{
  "dataset": "strings of digits, spoken by a formant synthesiser in many voices",
  "norm": "batchnorm",
  "padding_mode": "replicate",
  "optimizer": "soap",
  "eps": 1e-08,
  "precondition_frequency": 50,
  "merge_dims": false,
  "one_sided": true,
  "lr_schedule": "cosine"
}
Rows from block 17, named by matrix and row number. Rows with one number belong to one channel. Each number is 128 + 24 x the weight over its row's rms, rounded and kept within 0 to 255. All counts start at 0. After the name is the row's rms in percent of the matrix's.
# conv1: bottleneck pointwise conv (model.blocks.19.conv1.weight, 96x208x1x1), inputs 140-207
# conv2: growth 3x3 conv (model.blocks.19.conv2.weight, 24x96x3x3, transposed), outputs 16-23, a 3x3 kernel for each
conv1.12 103 [113 107 140 118 136 157 112 121 125 110  70 164 116 160 115 126 126 121 157 159 115 108 178  89 157 162 136  90 122  89 113  85 167  92 166 168 170 121 148 140 161  74  64 176 172 140 131 125 152 134  98 134 104 107  73  72  86 101 112 147 110  85  79 124 108 213 135 122]
conv1.13 100 [125 136 117 109 141 135 172 114 151 120 161 114 134 102 129 159 133 100 131 103  86 170 134 144 168 146 229 105 128 119 127 148  86 111 105 145 146 157 153 108 136 143  98 127  77 125  89 126 113 107 156 137 141  76 190 110  83 141 159  83 141 154 140 107 157 140 128  58]
conv1.14 102 [129 127  96  95 106  94 125 108 142 147 138 128 150 145 133 100 140 124 101 131 133 105 114 120  96  99 124 179 178 156 110 141 127 142  88 128 109 126 110 175 133 111 130 125 153 125  98 121 173 101 130 106 147 128 117 105 133 143 179  98 108 192 119 161  81  87 189 130]
conv1.15 099 [ 72 118  85 113 138 137  96 140 119 129 130 152 120 165 141  58 159 131 131 135  95 165 149 110 140 142 104 108 110 120 176 126 107 120 103 103 130 139 104  80 154 131  62 151 114  76 129 157  64 156  90 161  98 161 107 123  99 128 137 103 138 142 159  90 119  85  86  84]
conv1.16 097 [142 127  94 116 109 108 126 154 144 182 116  95 130 164 108 188 128 103 113 130 117 142 127 119 143 125  94 132 151 113 193 143 118 165 144 115 203 177 115 139 133 132 149 107 121 157 152 203 122 114 124 123 115  51 117 122 101 120 109 107 135 109 150 173 139 159 183  83]
conv1.17 099 [ 74  93 127 121 116 127 116 130 119 146 127 102 127 135 114  99 119 165  90 123 195 120  93 142 163 133 181 106 117  85 184  90 151  82 112 131 130 168 149  83 155  91  63 151 135 156  96 214  93 119 129 145 150 102 136 189  82 118 112 113 105 163 102  57 122 168 111 126]
conv1.18 104 [134 136 143 137 131 135 146 139 149 107 132 114 143 169 138 122 125 130 171 120  98 101 139 133 105 107 135  59 142 116  98 101  76 126 148 195 135 129 122 120  91 141 142 116 147  90 100  88 132 103 153  91 156  91 129 136 120 118 113 129 166  59 166 143  69 156 111 166]
conv1.19 096 [146 123 118 109 125 123 111 152  96 130 124 104 113 145  87 116 123 157  84 131 192 104 178 154 104 106  82 142 161 101 134  94 132 130 119 134 168 165 115 116 126 144 168 174 138 129 119 125 118 127 123 155 187 138 103 149 193 127  90 140 104 145 133  98 129  71 134 183]
conv1.20 097 [131 141 121 128 143 137 117 126 129 100 136 108 153 107 156 156 129 130 101 132 169 147 116  87  93 129 116 137 121  65 175  88 137  98  71  94 120 180 121  93 156 132  98  78  66 103 144 125 141 127 113  95 177 118  60 131  69 144 138 226 163 134  94  94  81 142 111 125]
conv1.21 101 [122 106 152 134 123 139 127 106 148 172 109 123  89 165 117 121 133 127 174  96 200 135 156 105 106 128 157 110 127 119 111 100 108 110 136  99 129 116 125 123 133 158 100 139 164 100 106 120 151 105 148 210 114 106 119 187 166  77 120 118 141 158 230 100  84 111 100 122]
conv1.22 101 [128 158 133 111 145 135 103 150 108 124 116 123 120 162 129 100 127 126 159 126 112 153 145 107 130  92 119 104 144 137 143  95 150 121 100  90  80 125 102 130 133 134  82 103 111  32 126 127 117  90  83 106 161 158  95 122 123 170 141 155 120 187  69 192 105 213  89  84]
conv1.23 100 [114 116 144 141 119 153 147 121 135 120 121 123 152 147 128 150 136 119 147 129 113  98  98 108 132 112 127 128 138 152 154  94 110  69 134  85 197 145 103 149 170  98 115 106  92 129 116 104 133 144 109 142 123  59  77 161 134 128 119 121 126 132 128 121 149 154  58  99]
conv1.24 107 [ 87 132 124  95 141 123  99 154 162 117 114 167 147 103 130  90 153 131 149 114 109 156 125 122 121 120 152 161 147 128 153  92 174 150 160 100  81  71 131 162 124 109 132 110 103 135  88  86 107  86 176  93 103 120 145 115 134 111  91 135 133 128  96 132 142 140 120 108]
conv1.25 100 [126 106 152 124 134 108 116 129 136 128  94 151 128 152 142  99 139 111 137 103  73 130 171 124 110 120 193  97  98 143 111 180 134 142  93 132  92  69 116 127 134 109  70 152 108 168 159 195 123  98 137 140  91 134  83  52  87  86 133 206  98 121 137 102  87 155 159 114]
conv1.26 098 [141  88 115 112 139 135 124 140 152 109 146 120 120 115 137 135 134 128 112 141 141 111 162 203 127 165 128 103 123 156 136 148 119 126 143 130 124 133 128  54 134 112 155 129 160  72 134 145  50 130 135 135  87 129 187  71 165 118 160 149  32  39  88 122 110 140  92  67]
conv1.27 099 [150 129 127 168 134 194 143 131 116 130 148 127 113  76  63 138  96 131  57 128 136 105 140 106 138 123 133  87 130 123 133 173 139 153 123 172  79 160 129  64 109  89 138 116 156  62 111 214 110 178 136 142  88 156 122  94 133 139 125 109  88 125 127 113 136 164 151 133]
conv1.28 091 [151 143  88 168 116 140  89 128 125  98  98 128 123 152 149 115 143 109  90 113 128 124 108 136 131  68 178  48  97 188  81 200 144 129 117 131 122 174 146 127 136 144 122 103  92 113  83  74 170 137 106 133 127  98  82 191  44 145 128  67 125 163  85 169 175 146 100 143]
conv1.29 105 [136 144 109 154 107 151 151 125 126 126 118  90 134 178 147 153 114 125 138 116 127 130  79 161 132  95 127 203 199 122 140 128 120  96 151  54 129 142 172 146 115 152 127 135 159  91 120 162 127  68 132 111  74 159  99 125 185 201  97 133  81 113  93  91 109 112 106 105]
conv1.30 099 [105 137  85 137 107 134  89 139 140 107  98 104 130 135 150 157 114 126 143 107 166 143 101 150 123  85 127 124 100 105 181 142 105 113  85 218 148 149 119 104 146 168 126 112 115  98 160 192  84 142 169 106 154 131 110 127 102 183 157 178 130 143 130 147  86 124  86  98]
conv1.31 102 [141 138 118 125 110 138 124 127 123 132 107  87 144  84 132 121 108 145 126 124 222 105  54  60 113 170 130 135 147  87 160 129 186 182 116  89  81  92 126 113 149 144 126 117 120 107 148 120  82 133 154 156 109  74 159 143 115 112 172 134 125 157 190 163 187 156 128 138]
conv1.32 095 [ 92 113 130 128 136 113  95 147 114 128 115 170 129 140 143 128 145 107 132  94 146 144 177 146 128 158 188 153 172 104 130  98 140 115 110  79 131 131 108  99 141 140 129 155 160 114 102  99 130 131 130 159 204 176  75 122 154  91 116 163  88  78 193 105  15 203 164  83]
conv1.33 091 [113 114 141 139 132 131  94 124 133 117 134 150 126 111 132 125 120 128 175 108  90 136 163  94 147 168 129 115 163 136 136 149 100 130 130  86  65 136 110 105 100 129 124 101 108 103 177  83 178 125 125 141 135 196 138  71 103 144 175  18  57 164 121 149 160  21  90 138]
conv1.34 092 [123 124 103 113 175 121 114 147 145 134 118 141 108  92 184 142 107 149 116 101  90 186 165 112 101 102 175 110 143 138 177 113 167 171 127 154 124 188 155 136 178 119 121 126  97 116 119 142 129 125 139 155 104  94 147 135 156 159 127 142 139 152 183 152 165 117 132 162]
conv2.12 092 [ 82  97 128 122 130 118 158 162 128  93 153 111 125 120 131 155 139 118 127 111 147 120 125 170 145 128 129 103 134 122  69 164 137 147 165 131 119 137 117 103 149 121  69 153  96 151 132 126 105 131 130 159 105 109 133 176 147 135 103 128 133 145 140 110 133 123 100 120 113 127 110 114]
conv2.13 098 [117 140 165 114 132  95 148  94 125 131  77 122 137 150 130 115 168 149 138 151 127 123 164 140 130 106  98 111  96 109 151 133 109 149 116 138 108 111 106 140 111 101 129  90 120 118 139 141 132 131 143 128 153 119 148 133 139 143 130  88 119 132  89 117 116 122 112 163 123 135 110 144]
conv2.14 105 [113 110 121 121 116 134 151 116 133  94 124 128 115 128 173 121 152 109 123 107 139 186  84 132 157 116 136 145 106 139 253 104  92 124 120 136 129 110 137 123 120 147 153 108 124 121 148 129 170 109 117  98 161 126 126 106 111 131 136 113 142 121 126 147 152 146 132 100 130 121 173 139]
conv2.15 103 [139 140 115 115 129 128  98  94 156  65 112 137  87 145 142 157 136 123 160 131 171 129 143 136  59  67 117 157 122  90 143 148 101 153  98 119 134 115 130 133 131 147 113 108 123 136 101 101 115 120 106 135 131 124 132 120 139 158 108 128 162 128 114 118 131 146 125  77 138 120 131 136]
conv2.16 098 [134 146 130 100 109 125 131 102 103 129 115 112 113  60  84 163  92 122 112 132 115 103 130 117 143 123 151 125 109 130 122 120 120 131 130 142 121 124 131 135 144 102  88 160 126 132 110 117 107  78 128 132  62 124 122 114  88  81 123 146 143 183 123 119 136 153 103 136 128 135 160  95]
conv2.17 098 [132 136 101 114 123 131 151 117 123 119 123 121 154  98  96 161  91 166  97 118 135 103 129 105 126  88 114 133 157 155  91 125 132 143 185 101 131 112 137 131 148 118 113 103 133 118 104 113 120 127 112 107 113 113  95 120  90 129 151 152 114 151 123 118 150 125 130 147 120 154 142 120]
conv2.18 101 [136 117 133 148 103 113 148 116 147 129 155 111 141 162  82 137 136 132  85 172 156 143 122  88 160 110 128  92 101 106 134 100 160 106 171 119 140 135 148 104 158 109 119 100 102 136 131 125 136 116  92 151 143 130 159 189 168 115 144  89 140 127 117 134 127 122 124  99 154 117 169 146]
conv2.19 096 [136  75 120 108  94 104 111 190 117 121  71 110 152 202 137  84 181  93 112 127 122 132 146  98 142 126 156 115 129 115 107  89 114 126 117 128 165 132 134 134 134 149 144 131 126 148 138 128 124 157 144 127 138 131 116 113 133 107 102 109  97 129 100 146 111 122 118 125 131 108 131 144]
conv2.20 107 [103 114 100 139 120 122 126 141 106 177 176 126 122  84 130 145 132 109  95  93 132 149 124 131 137 178 122 138 115 139 111 137  90 137 126 163 148 119 131 138 115 113 132 107 144 129 127 134 113 111 145 132  77 130  92 143 113 146 108 133 157 128 161 115 131 127 145  95 150 131 163 103]
conv2.21 102 [174 162 108 123 141 148 105  55 107 126 103 127 159 118 135 116  98 151 156 106 122 124 107 123 140 130 144 105 208 143 123  95 106 139 107 144 134 129 150 127  76 114 129 128 156 144 133 121 111  55 137 123  84 130 128  60 102 117 117 123 121 192 111 127 112 138 137  92 113 134 108 128]
conv2.22 107 [ 95  64 103 131  95 131 146 105 142 128 118 140 109 105 153 145 196 141 108 142 146 134 122 117 174 146 173 146 124 115 198 126 103 132 131 105 159 132 136 186  91 175 157  99 142 123 152 135 135 127 137 127 133 135 142 188  98 126 114 139 164 148 117 132 124 111 146 106 121 136 123 119]
conv2.23 097 [142 218 126 141  91 145 101  71 135 148 131 125 115 130 143 130  95 123 112 123 145 146 132 107 111 144 122 142 155 132 101 126 139  91 102 115 104  98 119 106 128 160 153 151 119 142 124 114 125 110 113 139  72 134 139 119 114 122 119 107 134 126 164 112 101 132 118 134 126 132 107 118]
conv2.24 099 [110  84 137 136  84 135 136 111 134 124  82 128 129 158  88 117 112 127 129 115 174 126 165 151 131 142 139 120 142 116 116 114 124 124 138 147 105  99 105 122 172 117 142 128 140 130 136 128 107 155 112 111 114 128 121 118 142 115 102 106 112 108 146 123 131 121 161 146 110 111 163 121]
conv2.25 095 [135 154 134  75 159 107 102 110 150 157  52 156  84 117 130 119 130 118 126 146 134  79 142 148 102 107  96 131 149 140  56 159 144 157 148 113 112 140 136  87 131 108  95 159 121 144 157 100  91  93 116 123  80 156 108 117  67 117 123 146 128 125 137 127 110 122  94 109  96 125 124 127]
conv2.26 100 [119 148 157 151 103 103 115 170 154 133 153 114 129 100  93 128 166 106  90 119  97  97 129 117  76 116 126 161 145 134  82 105 167 129 130 146 117 106 143 109 115 111 105 152 142 138 143 126 111 136 138 140 184 104 134 104 148 145 141  82 113  95 117 127 137 147 106 154 159 119 111 160]
conv2.27 091 [138 127 145 115  90 114  99 144 128 108 107 138 133 103 142  99 118  87 118 112 108  82 146  83 126 160 173 146 132 138  84 135 147 141 114 110 140 115 174 118 150 111 117 151 122 126 110 124 105  92 113 120 144 125 132 133 127 130  89  89 126 156 166 127 113 103 119  85 138 110 124 120]
conv2.28 105 [127 124 122 158 108 115 150 126 114  90 131 133 109 145 155 144 128 158 145 115 142 104 149  91 150 102 126  96 168 144 182  71  90 107 168 126 121  99 141 184 120 111 141 110 133 119 140 140 142 120 130 127 144 118 128 150 119  92 142 114 126 120 107 137 113 124 124 134 129 122 148 140]
conv2.29 109 [127 131 140 112 119 145 120 120 113 139 117 145 127 115 136 116 110 133 130 112  81 102 152 144 122 125 117 109 133 148 138 130 140 112  87 118 116  91  97 154 154 144 138 164 148 104 126 122 161 129 119 130 181 140 130 103 140 120 150 152 100 103 116 127 108 124 114 176 110 135 142 114]
conv2.30 090 [130 102 113 148 143 112  73 111 117 149 131 113 119 115  92 154 127 171 148 130 126 136 131 124 125 129 132  87  74 104 144 103 121 152 143 134 164 160 145 152 123  92 184 106 144 130  88 125 142 159 118  99 112 142 166 116  96 157 105 161 148 145 139 130 168 134 138 138 133 142 151 115]
conv2.31 095 [155 100 124 114 154  89 120 120 136 114 142 115 141  85 155 139 135 147  83 135 128 133 133 117 134 117 159 131 136 170 155 104 119 133 122 112 164 134 130  70 103  93 193 112 142 136 116 127 119 149 139  99 146 114 120  98  74  76 143 124 124 119  98 118 114 119 148 125 130 132 172 120]
conv2.32 103 [136  91 152 160 105 129 124  83 152 122 145 113 161  91 129 135 113 122 123 149 132 108 150 152 175 134 120 104 102 124 124 143 121 125 168 157 125 114 128 112 111 109 107 104 134 119  83 118 117 119 151 111  90 128 151 143 122 105 107 157 114 167 140 124 108 120 106 101  99 147 123 135]
conv2.33 106 [145 105 112 120 136 130 133 149 147 115 147  88 123 117 152 135 114 139 172 121 134 156 107 118  67  78 164 135 114 143 153 116  92 151 109  95 135  94 145 130 116 137 138 118 115 130 129 128 139 146 109 140 117 133 101 107 112 125 139 132 123  70 100 140 123 141 139 134 142 131 131 139]
conv2.34 086 [113  98 136 133  80 121 103  96 128 149  82 146 122 134 115 151  90 140 132 131 105  82 155 119 112 119 109 124 112  95 126  92 101 123 128 116 132 130 136 137 131  83 117 116  78 120 104 143  73 186 130 123 107 124 118 133 118 101  51 153 141 158 132 127 135 127 104 121 105 145 102 127]